config.toml
model = "contrastive audio-text model"
text_encoder_norm_position = "sandwich"
text_encoder_activation = "gelu"
text_encoder_parallel_block = false
optimizer = "soap"
adamw_lr_other_params = 0.0014
Rows from block 3 of the text encoder, named by matrix and row number. Rows with one number belong to one attention dimension. Each number is 128 + 32 x the weight over its row's rms, rounded and kept within 0 to 255. All counts start at 0. Numbers have three digits each. After the name is the row's rms in percent of the matrix's.
# v: attention value (text_encoder.blocks.3.attn.v.weight, 192x192), inputs 96-191
# proj: attention output (text_encoder.blocks.3.attn.proj.weight, 192x192, transposed), outputs 96-191
v.99 094:136102111074141142171095124193153082183068137143159082091129104114076106200107119126120118153129124150088196124101053124124099089157148085101130135098114106140166110148152155098186113127107156100155198148098109090164123078102157108109143132143131119127087096104087121115142132133109155129
proj.99 094:093184076106106119126097145070124174104108178152098103121151181155140183117206085085143121184103112086149143138098100178185150133120114157198146153146094126129123149170082156141086139138171144124126112082133097145126160132089151071149156108150132138187104136131209143123098104104169102149
v.100 101:132117116112145106153125072106074152101211128137101149116119143100104172124125175168172170127124140108137134095135109133087097122072110152174118124143173126185079111166126122166109201149122102177120136185129073178131116087080134167176156132111100079074092126150134130150142145138148182157
proj.100 108:147173152127086190087109080107124126146126106115174128199207148124142118105144060038068147129163123160136170104115170086147104107152094074114121160117098067116130094115088139120148119117122164147095092131130158117143156111116116138150135080156150191121169139106143195110107113157124087106
v.101 102:075076148063139134148158162090131086123052126139168130119119142143179125106077109072109114106142188150155085143109111115138158110172121101101090135127142093151118151088161118122170139111088137100116094156157160193107150157135102093156099088096075152121118155071083127127090120142099112157
proj.101 098:150101132138110134066120112094164153128170181111038078137126102161072082141145195194152145141076069085120145100155094135123107151147100165128116076118113155160180107164116144138107077152158122116122151103058114096147069085088112171105132138099133059162135132175143121142159087140108117143
v.102 093:156201054082171117142206103134128142114161142078080169132156125128078138090123156147139127140211137145145122178136107145108084095174125125070137111116119190088114076117098158075152091192165132145123131105138072138149115143145045110187099134091110094104102110114185116056096153133146124113
proj.102 091:107125183070149154097090134163152152148110210175134116125123049112127119128098092117112100121108145161134089093110178124111151169087191140124191142157109094138138130098154100155086117075151100197113150144149148151120135116106172145105132105116150164096181141191084165169154131147111140125
v.103 094:134120107092177115138141172158097167120089082100123139092102108153134171183146127077135130122146099138137147105133137093126093218075080183186120120079133186102205135195159104155095107150152084154153144176152122119125135165100124114089140103110167203139099136121098063134122144171123172137
proj.103 092:065094079123110111121133109095149094113124153193115152122119147127099179146182141146118154187106169140140142111193132153166127062153145073148131154156104088179092096155113138178166109132120193143100146098158096145136103087072135124139195099205075123165078133135170160159153090145096109130
v.104 093:128107108143158136100098189178104124106082110117121111098150142089075157136123077124119139156088122133180105185143153125075120141156144154137155134147123097124155167120188193093166086148101166139084089108090176153125140101165125106124149065132120226185081109115148136098089130144164170149
proj.104 096:114101139131101060152119127059119151162117119087068122161100127149122099059131102194118164120173092175143143137158107073146189100133095106148140126093191152207110116148182087151088118121121104090127186106112093122111133160182110123101086196076109101165102124145138125103192108114097129126
v.105 111:087119058163135194122104118117169073053093152131124154119128092142120102117149140090129105078147126130099151119208126106128149085211101078105166139159131169149092101127082133191134109161115098094147078105154085098086173127142141103102114084145055105146184101065083162107133067103072115173
proj.105 112:155070184170092083117107102216141113157175144153150127093133124129110128135125092154144107160077120121170093119030145154120124111075131179113152102148108192108133154122198094133144081126140125088122180086038150090085098124099063111147107112091158121108114146113183066116093114178062115115
v.106 092:121132079156190114153115154118173134126100145118104091082191165078169113166158099089111141103085135069104124139147134173138160169164148131132162132175114146159136143212139150154093119187152081167104126112072127129138186151121103091104127096101102123141146161119096123045189076142173169125
proj.106 094:151122146120129156120108157132136082166175146159102195155053120145130132056153144173147137068127144203168141179152139108105118141084129126138105101090127220130175124095098142177112162117066175178153117116132102126112050113177131115133132154155090144141125146146107140158090175133087100144
v.107 089:162157144086135122150144074177084152150173143154157130067133105101140112111161148114167143136112121095122116121102154049124098112124156140160098103091124182131142129169114156200111162103136119156108130096142092134111081145148110161067121094145122162133179097100130103162115158109194191129
proj.107 085:075149130064095167134120156100090077166104122089092117179146119142154093149155086115106173108139133132156093151088155086108142156111103101086091160111122087129082129171126041084131156121107103147151144126105132143152153160105081138112197096157111093100147119126189164154124109060096094096
v.108 091:087096170099111101121095136089124145116108098139089115115126104225131099131176112141118179164079156172110116066099131131122148106133083153151177158137093083099101168117154166100106128081106125087118135106113168143098094156207108138185152049083117088154106110118122128141154045094174133097
proj.108 089:130087134121063105120128121185143132125094151145170115112121120097091139175098127083177101134116109102145122192074115132192132101098178115100064146101123126063143140147161123145089097137142109166154161096116083130134123115153118120142091179131175143125145105080180160160097136108073122069
v.109 103:155166144096139161106127102140113152103085131110122170138153172147071125132095137194130103138151121107093086187150112200142117074139150127095175146144169124137095133070157104103192143170142088108158133167081234179118194114205103146139073125122119127120112066160132119110165094130178115152
proj.109 109:095083123111178127134140142180085112106124179131070095157112087111090090096124079119151145104132130147131081105181142105139115108144081113158118165087126161138140103131135134124062071102123123097187076120178088084158141168103141070109075096108143158122108109119066130126115143112106158137
v.110 098:095105113189118114146139159188153078137157127146214165129125065114181124137149174123099151138162185147165134151110059187137128113168188100165077089132151098134158112175127131096144092135160148119151114115120093126120127082130156115147157128228147136133165126156107141126088171121089157096
proj.110 100:166143110143109124166128110130099159130152127146108112158126132119159184110148123091188072149123100059106145144091104106147128151133104133087116084142072095134143167199134085176088147134136066155105187144088115151105092147156080100122139138036062110175153112104211101106120074159180143161
v.111 096:120147107090064136159149131092084109121135134134163132133098139112137120167123131120120113084197151114077182149124126109128101077109201146133104133150100114200092095137185123133159108141134175093145137120129110129095154115131150181155112185121151116116108122084048136094060110164124134134
proj.111 102:128127120128190157066107143125135104170118154121064040171137173148088116152151056076153113165071083152156148081166122169092171191127093105183187099172149110124129135177124074178107147152124093127064165163144135141190088154146112134109186078104129099149123094164136151121179095134135135141
v.112 090:113130112141121149117139152210105205127129121117064190148123104099106132109165046121150136130062148120159147105167079090116144133136148092092119106087148104118175151076127149180105073132082096077052070121091120106100142155101162100149178139194105120084123161134138074133093111122065158089
proj.112 090:134075154116135134109168112080123071143129142094116084053190160111163131128140113196044082192093156122115170112164115135123161135155194160152106201148133157080155123156093157132179145132122110198114168111111117114114154074152141104111096088070127105088157125165128115111103045152143134153
v.113 101:183126148115113114153132098167096154119083138153125067130102173105101092204106115139156152120141066146137122149123112142109094110123143128141129132076168128165136146167168123094175137109151109188113195185132187128129115191119125172121154132112137089160088157076119099160097174163088143158
proj.113 097:079189152122115142144134162158055144142173136057155136145133098145176155107102149079076152104117151124109170113153143202169113128124113089192160068128089153134122072097141150123121088136138136092125131094097111125154120102128217107169100149154079163110137119177121123141139096152147080140
v.114 100:129126169099122140159142101096119104169149146103168178115060090139110123105132043090127114126134145069062084140154154151179088145138130141116135102102062166187083114140158071174120107117166120113098075110125040097154100152066110123184151134090090112087132127105058160127164150116137135119
proj.114 100:085064039160130134117094093139171114191105150183029129136120138130147065129106151132106161123145132155157140111115112128068122129073136159111108146198132116132173089133139146139137139104088085138101192161160128069170107158175154136140132116160163105136175161119126099145118128221118139119
v.115 097:122169168105175126131149194093187128095105129122137167163172141116129122087117154125126099128151155088112142160141131113144181122181132085084123109058051186139090185170121140169111096122139128130160147156154095082161155106190118099154135115133142115148192119155140080084092107081200140120
proj.115 099:151095159128161142105124135126122101131115087127064130078150143129146079131141102148124133152190035128100114083114166133097111175082140167089108103208122111109105193132138147137119095149129096167116093110091094202100105124095126117074116165134132104165111080147135074211108131121144117115
v.116 107:124109120146053068151134135152095111109127098137109102111131127061162133095132153132144103193146109129156157124122135129138152110098195134186074074104058102157152090159108122119085166074143104091116098144185137149075113160162130116120136130158161207168153184219173120107113156178115149150
proj.116 103:135167112145192180133143114074108153141147099120135160147128129129100132108100138127105138131160099123092138115092154108115142150149095107088159163121140132141131112134069122052134123127124126153103134107064073113169080141096060112145193157165063065162128129107132153178134125120117077090
v.117 104:084165130108160081102135111076180116090112140125063137115133155133085113076149127098122131152143106132107145101143115092104142101117074090165198113142109178092079186128088137098076148143118148156164117133094060159124063119121130128172136179084079155099160097148117135122181102072122127099
proj.117 097:104112159108114131177124142141111116051107137167197115128131133132101096139120088090134130134102090127101122113076184152119159157130158101120133133134149081146099125112166117192129101111121120176095151157215187104127142079131114094101134026074169132133107116092162127112092143125078147158
v.118 102:106087127173141119147092121080134136166133104136116158173088195122150128087119117137123131151132084150156143073127110136117133125180142121158155175186086137136110127136163160093075104154114157184146127106109063106107090112111141184130130207076148154080098121126176123084138105112136137140
proj.118 110:152176179149123177153159121120123159107110115137184152150135113142091126141126106086077062111131153138095157118081189148130181107076157107113206121121173087139088093053164122117142175102128133163112150162159164182128152140157142130132147124078157176144133106101120166142113164111080107061
v.119 100:122105134082096102121142115157155130088144166157167113121122111149160128143146101194160125114130107078116067169076142106134163129019086101166144206125077109146169155117096136070175128051114181079114137125113121124148084129108066109124081152103107111174078127104161072173128150145136114132
proj.119 098:125162121123125170117080155069103134144081134126035117182093111095098115137099107102170190154125081116169168105220090109150123158189157129085152079093137071139190109115133161174085117143157133134095085143146153153112186154186157155128168178162089099120152137120152170134156132096157151150
v.120 097:120106085110114158097157153173149077131115087134137063121148085115127124136143147133154095121169193137078102076133110210116174089131152131155115088125120102111132128091149160099199110099119108112153120151148163150078103127093130082111096123133175116109145135121095137149087146134143104047
proj.120 096:113159110141174069091102080116131130102182108185168154059122117096079159141144140134066122166107112115123143151180140084128093153189124134158111166123103124119127175105115110107157174093144093099111126136074091109115142144135138192164177136157103141113141111112146094077169102132148133116
v.121 093:093122095098094118176109133121057160142126116164117114140074140146113082107139111050101194121078138155188163123215114107064127151137124070131127108119073190152188137145124105232081136152085156098090119133121138103119102122125125180127143145141149154096087091133192091111177109145151152134
proj.121 092:123077155128121116083103098075176138138092153159132129143173137144086123124136137215095115125077116115160168138020184088126155108097177130112121163202141096184101128148122151080147143072112100153103127088114141084143091140154101058118145097114075075143144165145105122117123112155060103141
v.122 100:115138110099128128125106097082152135148086119119116148193118157183064073037144195132126155129155079126096103139125155139150137054115082105112139092154145096087126065152119141156105105085155151117077092140114159096148127130149145170084106117184216093148173182221166084125172140122098087101
proj.122 092:152165169140127135109108181162100096120142126123114161092160111145181155165137083214105113110152152135084059125078145095076140152101121119115127088138104183163106160093061074113122129076134125100167095123145127164056132079112093086105140183163147105118071107096103137182147117060132152130
v.123 102:117121156151133093130138140139143132124104175060150133112119153147196114145118077142158168079064147150136104113174145183176157143128130165198146134100127128102138148098152139131167097157118139093090128134101094126085102158051161162194112113132091076072141163118081176148184183097084180118
proj.123 105:148099135164126153068140109146139051069145130196128158151138110086145108154125142132135154166146156132141112187111053084084078130159139135087067082159112172127143085119086106189100136097094140119133144113089098055084093114110130113133147094153115120093161158099152093108103106227157148151
v.124 095:147152140095089141121138181152160147084120094126031131120123160102178161088145130083131140127166162154157141123116151048128183132136113097082190156148153119084147165088159176109165090090071128124161105163117138099152154078140125155198124114128098091159092144125117174131110051110128161142
proj.124 094:191076139119109091124067108144135135123074139117176116155140132162081095136088105153155083100148082172109069105110110167160140125104123193184132122129119140121088097143135138162056140135158149130137144083111101147077095106144178129048111139070077158115112103149169142115125187090125084088
v.125 104:123114132101123095102088086114102116068130133131167121162127063128064114126173120131099127111141160123120164125078140121172148129156118112096114062165124117137077089168099150127157166142155111143113117104154124131178145116095185119110148115096146121115147101134185136089163137125116130130
proj.125 105:127142090160074170151152139177101121151149103135138104145145109105174123112093156128160067145130087104105108089123169155189147141091155121116121138047137094089073112100178107121067086158171082206100121130092118114115152143188089096181116143163114192183104163129093105179059117101128119173
v.126 101:149176141169132087083148113134186091073170093166135123130126150187095130181115117144130132120155107108148159124099124099145093150084106122167117150164170135131151177152131125092141190109089121114113188103135148124067137163176076158137112124104099169067027151139171127126132161078076159109
proj.126 097:094150142095115174171153154131115145128088160093167116142116110134138114084140106067116150119130079140060104145144130097149161134101129119128193143063124128178092087100140085153121191181215178154137131177205116152139174066114117112128095149114177151103117056130115180147102159151148103183
v.127 100:128078083083146102114091079096085135164082065148129157127118171167115090115127111114129183130116110130134106115169188159148107179130156139108184109137134174135154182104083112109100116150100104134077166207091132079146142158158126183099108098060141139144190120185164105118183107088118147083
proj.127 097:082157204155170147168167150153129107109193189115138169107120091113112096096170180153117149124132146184094146140146117082078130174111082150173018130144123120157153133148197198144134117157094115147189105130194142145102121110170153116129141145176150104109063149130103085094120156172104142136
v.128 099:133159162059120127104135162125070067120145133119125084087101155111090137098187114118135103136109129153161156107105052095147097164081158122171181134136125138079114146121120088138117120148091050174123098125129085129114169126161183170158121091180174178112096109091135127124113149101076146145
proj.128 102:092143062127130069149131096107163157151135135137134149122114131113132197133099098092112147122143092062121107126122153155105135165139129144101123125115131140115150113080141137131120140109110151116130163137131177110079122065065059079131162081073075127095118141136127073147145118120090114095
v.129 097:073158097117106136104114223104143158066163130084102119159063100125151129164090142077151101162123153161122110158090142114127093183129111082087136120145125127131135134061130107144131157110107103149133124048109143150108137128175143161110149107092087175161083148121118164183142140161157146157
proj.129 107:103093141104147133178082078130149174102072148105155165089161149137151183116116145115132160109130133077157121108130090132150106085119219159144077167147155110113130204093113120155083117139071113111141207128102161056150075076116090118197129120130131109137120076122139117117204140093103122055
v.130 095:127200091114091079150100124091095099118116188113148169072108095180152176133130123136146144133051157157121089094171178118139123124061109083141141113141090143134170155166132149088095158105130187130097158142110157140112115130171090118104112149135126109209154109141151163129087097099150105162
proj.130 092:095155199087174121144166174134152137112154103099105089198114145113146155100121099108115117073131140117117114155134124127163154099163155126116105143109092095158147073123084131193114125108103119119126066161158029127145167113101110166230137098118180156145129125161077179138172128076128138135
v.131 095:138082130160131097094175176099078147082164138103122139145091093175139098103193164121079116212124121150136117151153123103125161145114111093120160138079124108122102076185102166175141087108088092122064154132114178177125114117142192163086139146095156093056139157122111184152062119112152087109
proj.131 092:173114148072195115182107057107159139131074118151137129122102145148090164161150123085138138098122104088134091144159124142188059132137131131145128123121136159146156112094045173145114160152132111110113173095058053164128111127095076162143171098139131145068118083111125070125153135130138150095
v.132 102:175141171097097111172140109159145121126134124131138078093112109093152116103163116114165106123051113159172111145149081180173115136133142166162133130169110152117124092073102129116118159080134110163170075113193110116073097129177167126077169098121107131107137169126120129150147142082157176163
proj.132 103:143079131127167135062122139143105135169105102045113078180083158155113117094117135093113231088114160109133156124077177100142155138077119115089151120166131118109121119158107098088090152124101117109101145180123106111163126109102133122146130039079136144126129127081127107131165086132102076116
v.133 096:115105131121152111132078155077099099122192122091127119160143196152101080170113095063112080159165103168127137159094111141094141182126118119039131096118137147146076133083122103128108104094141113179148147142161134129072097129183114154109090162030102165079135064132110110154105110067124147130
proj.133 102:135130131129136064113146142150125153101120201117122098107096123150168168124107100139174133129124152083112163129068172120160122108126134157147095131148113095121134158096155071113113170127092129171139146121149154151180159155110118146114167056155120087160152137113108111210130176079164171057
v.134 101:112154148121125117099148099104145081088123128160068097096140123208135107115159138076166131167162169100184166183145122123125123131100114097196130126097135126122124135127105208118173122138077117098132147105108144173134130111094201123116146119110156124123092118180128143132088132132086120168
proj.134 100:142146130058165127151133113054091113131099141088113162142111132107149160141127053145100123162171152168098099125173095148136176166127127216187127158101133138123160134171111118136097109140176140201087193168118110111085093142073107090135081108149149077084137140093169120125120125082092164099
v.135 111:135152099099136139103189104054140139048132151187171126176133057105124149147079085085110114166160091108113129161088150132122115076129146117142112136100119087131156142069144117187128122133150091118172148146144147121164108122165151171134115137128094084170088089069150084121094109162094117124
proj.135 116:197042134128134168150061161213150140086168135166098141100133162112167100149084143132162122160132156145147143146156085170116142146068143174178141088156154192137092125147142167110130187108100153218106169147090164091161074112141080093108165133129145176131179148166111157170125176143142122133
v.136 093:072134093133060104108104103163146100159166103116112080119107066106105104152135158085175077084115144129163166150122063155133095093102156116120149127118139120120146179130095109109137051145132088099112116096112090096084095133137150085114143122181165181096089120185173079125151142131098111107
proj.136 093:132113096163153084138117167109135149206089159156099102133181148140143119104152127117085122144159123122164144073139102192124117112151131106091132065131140157132093157100126119125139149159139205114119135170215177121107132085055154096119097105108082137099106113119107131092116121103142132171
v.137 098:109137133100109168148111143116064115132135104154090132130097063140090096099147112096127135151112223109131113177171080091123124109216125149172176145177073125073163145150098120124171138116085146163144097105114122131151178135100142147164132091107133169059121141139119059121150090190142135097
proj.137 109:194161158195152132099115120153127148110155153103162156177162166117154098164122138086110118108149088142127141053166145145117126152089139196138102133113099089161147220155126126111098116170148116149104077127096134140126114092091132166094113169160117110161133105134174151124163193055096147116
v.138 100:111129131115180157122142111130103131095202167089176108158121113151135174121081147059134106155121134155170167135093129085149113193090119108127148120125138180142117194118159114166111064056116119138118134169120158110113102098159166132098136101162146114117159168136135162126086110101053045159
proj.138 107:101108157075094070105104109134162151104096112128106130087142128097106150131164141244176145118135104109146151088125175147112117108161160199130114129178146121130127097166128168087109166132101110132191128069142167120115106166100082082129095113095150128123105120109127120151153153123152199113
v.139 098:111121195155104161112114140150224148189162097162130082148149159130166138104085133121120118104160175159132084118124118168163144112136158117142142137091120099139118094100143122106115014137169190143088116175202088171156131087112175096127134068110143061099164179163119103202128148131140056141
proj.139 100:146133144139136119128186139130112138105117173156140137105104111144140115131049131160148132136114107164098131097087168131093165154135070060176154150168072180117138085162108149157126178138085137138153150107091125145102145110172150133142136112122126152166158114137151126064135157151144196156
v.140 105:118146123122198125154117159127171108145091137073112177144129122094125174135090197136084174101116148112118133106075116137115104100094117109077140152107113145142061191137178176192124127112130132215101127171165102119139095138045068110106138156131124083204104070125091132119087108127111091085
proj.140 112:093126127113064165140119135132157104112174130120110121138131114149088090136185166201136145144110107118220123116128161158132128102162108150150131165128150149141193114106132134064144132075161104114177154102150147120101149158197116109130158132111142139172105181142138156095146142187180173122
v.141 110:051114142138147131130146154181138082176173129080102136160146152132144151119141154199161102161073116169126100124182159110109137135082110119121138158153114145151128159146138094126139121121109099068062141166149104182066124124159152064157118124146193157118099187179079146111099159102177109165
proj.141 100:207166140129195083143140168083121133121100103129139151065132139153114128127160142141135087125179155089143112119133125144183126121229153091142145129106156157117163076144141121141139117135134154074144132064163111178140148095140131177147133168106143170143133103160167124087117131113150126144
v.142 108:168152166092114061127108134086179100157129151099068105051106144054105125121146194230122178125115063095113105099153143134139148155098097114152086172139081125102101109114125103107161125156143112085113137149105101173160160126156162067105113182125206134104143084141095118156102146080154156106
proj.142 112:096139121146124165176126122124105149114087091157147162138091142191092186104150152092138123066164160144093081124098134118214106130167178101131162150156133170141117050082145085173120117177169138072150148122152108120094141055160091167159142130166161157163167145115115101080093085155114132162
v.143 110:143138113164216095152141174180130118199145075069087167148177173159125148148087186199135180115078092130130172126129105057138131133109121125123145121096126133176154123143129104142143125085132101123076077123142117165134108114111135097112153140135178094155110084178072216165144158111115112080
proj.143 108:054145123125103130122134127057136107130162094077098114135138101181089128143167135117147110085110129080142055115123113099149136099200110123116142134121104171119114101124108120157132159135102135100143143152131099108176158098144108158122141157081119183142097104156152099093156082172129152116
v.144 094:102113112142135110104125138057128169156114123166103119088089087190152119127120153130094092164124123186086165137128100114172139207168101156142179085175136105128117156104134142096119127151127118167098115115144157104136128084189131067168179099097147141125135157166137160211083086155072090079
proj.144 086:153135104094147094166133143151037136095117138145165138136181139121136108085104104115172125143119211119100146129127122128049120125126156138127145089134131136119102168123055128143164122104115143123129138085188129122128109165082103133131104154161098077063136073159143102121184122068106149069
v.145 101:128120124149139100094140084157135175129076069114159083141166143091092113123128081145110132109172108134119149124158135113139113137123094097144103149120186108127123192156145144160134141121204150122093116151156132147087126172121201058154149087150146147108141092082084142084111182130067132132
proj.145 104:174150156173080243057150106140119071128111121165085111128116065194081100147153158090130106142119129080137104139083092108102164088102106090099213133120131146135087080164157124135222131124110104139090169101126094156115102165101110154125071163097114113131119090142181080097118164141189151101
v.146 096:083123107159131104155092159190201113093114085100149077156147135137135072132120116109141184154131148159138112155189129092192039130080133140155103130130136109200149150113165115106161134112148093165197167165059147113102146202087120138078096144155141078153125087126085151109069115135080170179
proj.146 095:157158138137116156151131114124166132089113133161090111105065108115140119133110199115143141089143172129147138121108079172113144124107079145184139097156105121133123109135155153100072144167166159106165118075193119135136109051184142118167105149087119136198092158195121090081081098147161138088
v.147 098:149138161154128160124112147185154159089168162131095078118122106177140143070158120145147094135153113121162074098152134150143162148116175130165138169112112123133049049120126176149165132108109107134101164135110237145138183103159195121107161132093138144127127099166148164159107163115095102134
proj.147 113:137129164135196165199128131084124156128098134162206156130130144147176113126130171103120161116169159164095140151183146119196120184141161176188145121118142166131214151125125152116118140172139157128115176102115145147150128124156148171183162138150172166118114140133154106155167145154146159082
v.148 094:173115146086163122166141119173125112126125150159174134173162089111152115103116173112163108160102120133103089215089147109139131089080109140138089127113133157101090161120096097126112078182159118152099107152111118112188053096050123122156120101170103156151101112108186122116117156133085135172
proj.148 091:054088094184076135074109135069174142114104107150149154140168114135130113118104110124085158069158154161116182117087145141106115117177109153105133125154104067157119098098204103142191160110173150131155178095152157157081145196180180091117143127057139181163167135165148212076145147169126110137
v.149 117:143137115144090159067117145094182145096120117170130140113152114145155104146115172103132131074146127115106119148135197154172129122153129163068098130202061034100123149162130095149128115168135191153148093181118099118172147112157092129126132137119085150171120164097188129152166159186183129071
proj.149 123:187121155208115109155125138157047124126166163146120119088101112092117061119113106081113078132093115173090155111117089107139132116112087096112093122094096125141125119095056091114121154148142091124113111139153117092085091104141129142119090141169137086082192128123111107122108107148089077181
v.150 102:098151109115109125137109106156155076106147156095131144115150067091148139124132105203166168129080086113161193126175153154106148185116093139179101124080154155202087108099168140127169155106134096102127102101110143160119123129141174147092104153167127091112115158112123113109130118075067128114
proj.150 112:106101183108111125170133182142188128107142048166101136136144141173089205104201198113130176103149143107157138175097108117155089146132151127161181109140187158118115138165087152150087129141159112125160231142105194139163139156117067112155185141090162183120150089118107111118121122197134136145
v.151 104:121173160130120095094107201150110076141128116137097159055124113078138141120181179174185106131098128187070103097154125144196142173116131134152106143141121165135139123165177125161150151133093134174128118143162081158157137121116162117157147160125132168131095145196133151144126129108185160156
proj.151 096:090185142094111113112141106067151183125105128161134138171107156159120178119135153107078184127136079130182156135112133087135146134144175133157120138112113113157103111095126142103095119168162170126138174131154098128135143070142099153140193014148167139153123185091143140080122078120163154162
v.152 105:085118163112144171092123063109119099127074119094135105154109161177173122143151103097096105063099133089131102132083071162159156132085160124089127121090170157116124189105150133130150077111131151131174139146116107131150118109116106092152089081114114151161140064078143162098127148117175081165
proj.152 103:116152124104138109103129179180110131169176139130088135108151167168052114118102119149167082171131115130114176115110154123118145140133148120126123105193092113182132116165171119103146172075109122105095090141147078124090174145176163138124133152098141078129177169177104130134084140130181148113
v.153 095:152139112130102112118174152090091118132118099192109100092142128169063087142130126142136165192137081141140159109126136169100130131159086111100145087186138105120100081127103120116151080105081113105146109102145186109063159110143200148057213149120109159060136128094159138132111103093119173111
proj.153 100:150163155139149132157150096164123133127106171138141105147107123135197132160150085107116147129130088138165162141096114109176106144084130188152090161079181219142133154165073162120128112195158141152143181123119096103180150081096135127188095137147157126161108160110167089141148110143108121095
v.154 103:131059135082168173100128206110120150138101124119086162108109110145149148131167103089112123144129122114089148088059117129092186098088186130118171160184106154083123141164119173125129124193100086070037132103153173147161144107133152119123122129067143156070171071116112083127117124086170121088
proj.154 106:178185105104113110163098104076068144141089162187174162107104153115079129125147131130153036118153096092119112096132098093152089141163103137151124119154091128114144146122076062132176098110065080142148162161147151115109113160197105144142196120156118123081117184151099110157136108113100118121
v.155 096:140127185097134134141175133122117077132081110113127097031097114076142188104108173118175150116128121154126127154169160198120114107043068119099135122124116159136140127187154170135099163145135166115078079148095121135124215182178162172140148165159130126146100212155124067090123137101198142087
proj.155 087:113184149124160134108077068196112136098149111101098143155097134164117143153142091168151108114148140129115094111105105092150093139174118127148088139128147151169151147102098073151161117173194066094086104131124158168165111147060108148157188158137144170155147183085169194124147143148098125102
v.156 095:157091152135139127129050165122106182154164086090099161137141164128151155158209138155147096122135102133102117051193101092162091150094106128139141122137151156099173078117134084163122163117134081098127130112200137152128131119140129099199156137061107135119114155178052146112129160155174154157
proj.156 097:118138145137167121153180145041149094097125178082187170082107153136086180125113116103119155074043146113104095118141157106208132117146148065157111164123065086134169127108103100124112072130086147115112136121053068108162155119122134168138105131154123124157161125133174121173126122125108092093
v.157 100:100135084126111158108136119120093140166144104117116136167165208138157136095095178139109164055130098085075158116136098096134109091115089091098146127106098199098116157138184135173064086136198135155123096132150150103136129175146138105152117142123139176147171101056115154054144135114119133118
proj.157 095:093150176097140098093167118138048144133118165187104115104136156180087169152143148153144106157141138117158141166074127158087086121179148129129155137150073098134094091116089141134160114042149102097126198134206119162175134127122128141148133138120184173146084082164109107170150156156161145145
v.158 101:203055152154072128101211131082166116116132090136167097106153142082123133160135147138092082111124107091119155140113126094109139130177172133139123122158144132160092139141137072129147127141100181152141091118138074167100176157110144115148105170119154102081107226131118127077192152155178151082
proj.158 105:139129081188125141044127080157117082145103158116107102134119078158095128117095125131134141152089155152082108163077127077062131123064079150120138117115129111123069161144104140113137147106120085154139123112134155141105092128141088119110112082102118124062118042073177097119068214104132101121
v.159 084:109113132121102137157152145135065136121172096149135137104109164132111146089170097118145125147151177108136073150100102111138096148172125147107157127164158119129140146132100139113204153084068142129122158140099143145147144160147089180158101150113101145126115128189070146059192166127111114187
proj.159 096:197116181136114119140093139116184139137124165104177157160165187121147133149147160085085075111106076135118137127150131128083150110102143118098092126107078030145165147152201123124066133189043143124138076118154111141123134123104199186141146159168118112152112118130103133148066108104119135125
v.160 102:139080163137090119167125104142083152143145114132245170133148160153114106190095032116123148137128087071133105102166062094100117171082093163112135147148121106150159114098092102082133146131139187169124119107147149124133110074089123132158137043199109138108133136121172178148162164060091120085
proj.160 101:138150127118135090111165144105138088160153124133079045102092135162134103113145185152154087133144129132064078094163182105062122121111110083169141110072130166149178094113150120196074093112166140085108131173147145157131133158181147061122132135108160042132084114177154143082114055195176119140
v.161 101:116076117170106090145162130112122115199130124067090114157129126129133077143089152171101102126152104199120107102098106130152172081103168135167102130106131105162142195173087142184113069091097151110130160121180141113146115123103133175097136078155131159197098124083095122176118135133161090133
proj.161 103:196175158119156119146083108173141158082200102101165183084131077097161131157098158149158095132130073132124193186080145176148117151203127147108102150133106138119067121090177125134160152079123116141140159119087111138142087130137136160097129176117103155096140129141139173144123166122135098110
v.162 094:100096166140101125185070068137138112123092194141099068120164086093136102131140143150152066150143160146151069138098155181127167100158131082108117123116073146119140112140159196158148111069155152086128119185082107164090077147156093138072124086142081150153118115091076094112127116203147160153
proj.162 097:135110098086143166106119167147100163127130140090139140130099089127132128143099126117177131103097122162183125084086100127157149129096183171100123123138108117120131150071124118065129193120064150138151125152083110105080135142126146172144168149159141126104144179141169142113166182086081157100
v.163 102:084124090155140112124094174114085155123182129060109063122163099143124091103076152168079138103119159155108132133101114104093153090147150128164104078119135106106171149155124117101147138132115110099122099139192097073138119170126104109102216107121129081166066143109162136158130083140130106128
proj.163 099:126119139131097093103135102193139097122087153155151132142132102131131062107127109082137115107159129193142135136141145106162174102189124200079133148143158144112098145109135113115086179123118111158133127081085204138094130092182123095174085175143143129092152111156179092116170186103180140157
v.164 107:119137073116134135097155118161154155165184134084098116111052112173172201083173202155152097048140189130110125076101104159143105185184102102122102117100172145154116069159133089115141094160118131101144104088097105142151104102110134119095130153127135105139067113168149112143096094166160138103
proj.164 104:160087149134095144133138123095145118128109148144154184105210115111121170133040115158137145132161096136167143180145109162109115144113128127061090151157179112093160123149172135093158167119103087126035096172168141134137211106066053103112135144107140110184157152101043088145138162113126077113
v.165 101:108197086084082094140113136084106091092166039160075131089085115073116106111160196127209162093144142162133129106120119122172138104129177143151115117216138135126089078150107160113149153119123147183162051093149076131097156162164101136162140159103205125096100130190139122112140107160144125142
proj.165 107:090117101136129127123097107122164152117111152159208117129097131148162149161123105058062122143116138086146161116133091079181150138108128082097151135114125132087111176167144097141094106183103134083104169187102140107159153110085142068151050124177113120138161151102095104155087132112071125099
v.166 099:113139153166113201140146087087130104183126140189114126119143136123086127133113117176188099104164128187169087155198123135119123115124169116138196138167148164127119017122152103150111151144124137140150099189191130110126083109134171121133129177078186125128115099104106141156169132093164200129
proj.166 099:124125102155167139176140087093105177093153088095172130099104178131152119164169148105171100163152179151121146102130184151151183144095165132112141119150051172139119225129139158142141073123118093140125099138103126113097121190111116147131177159165131180120079144167131101151143123163109086164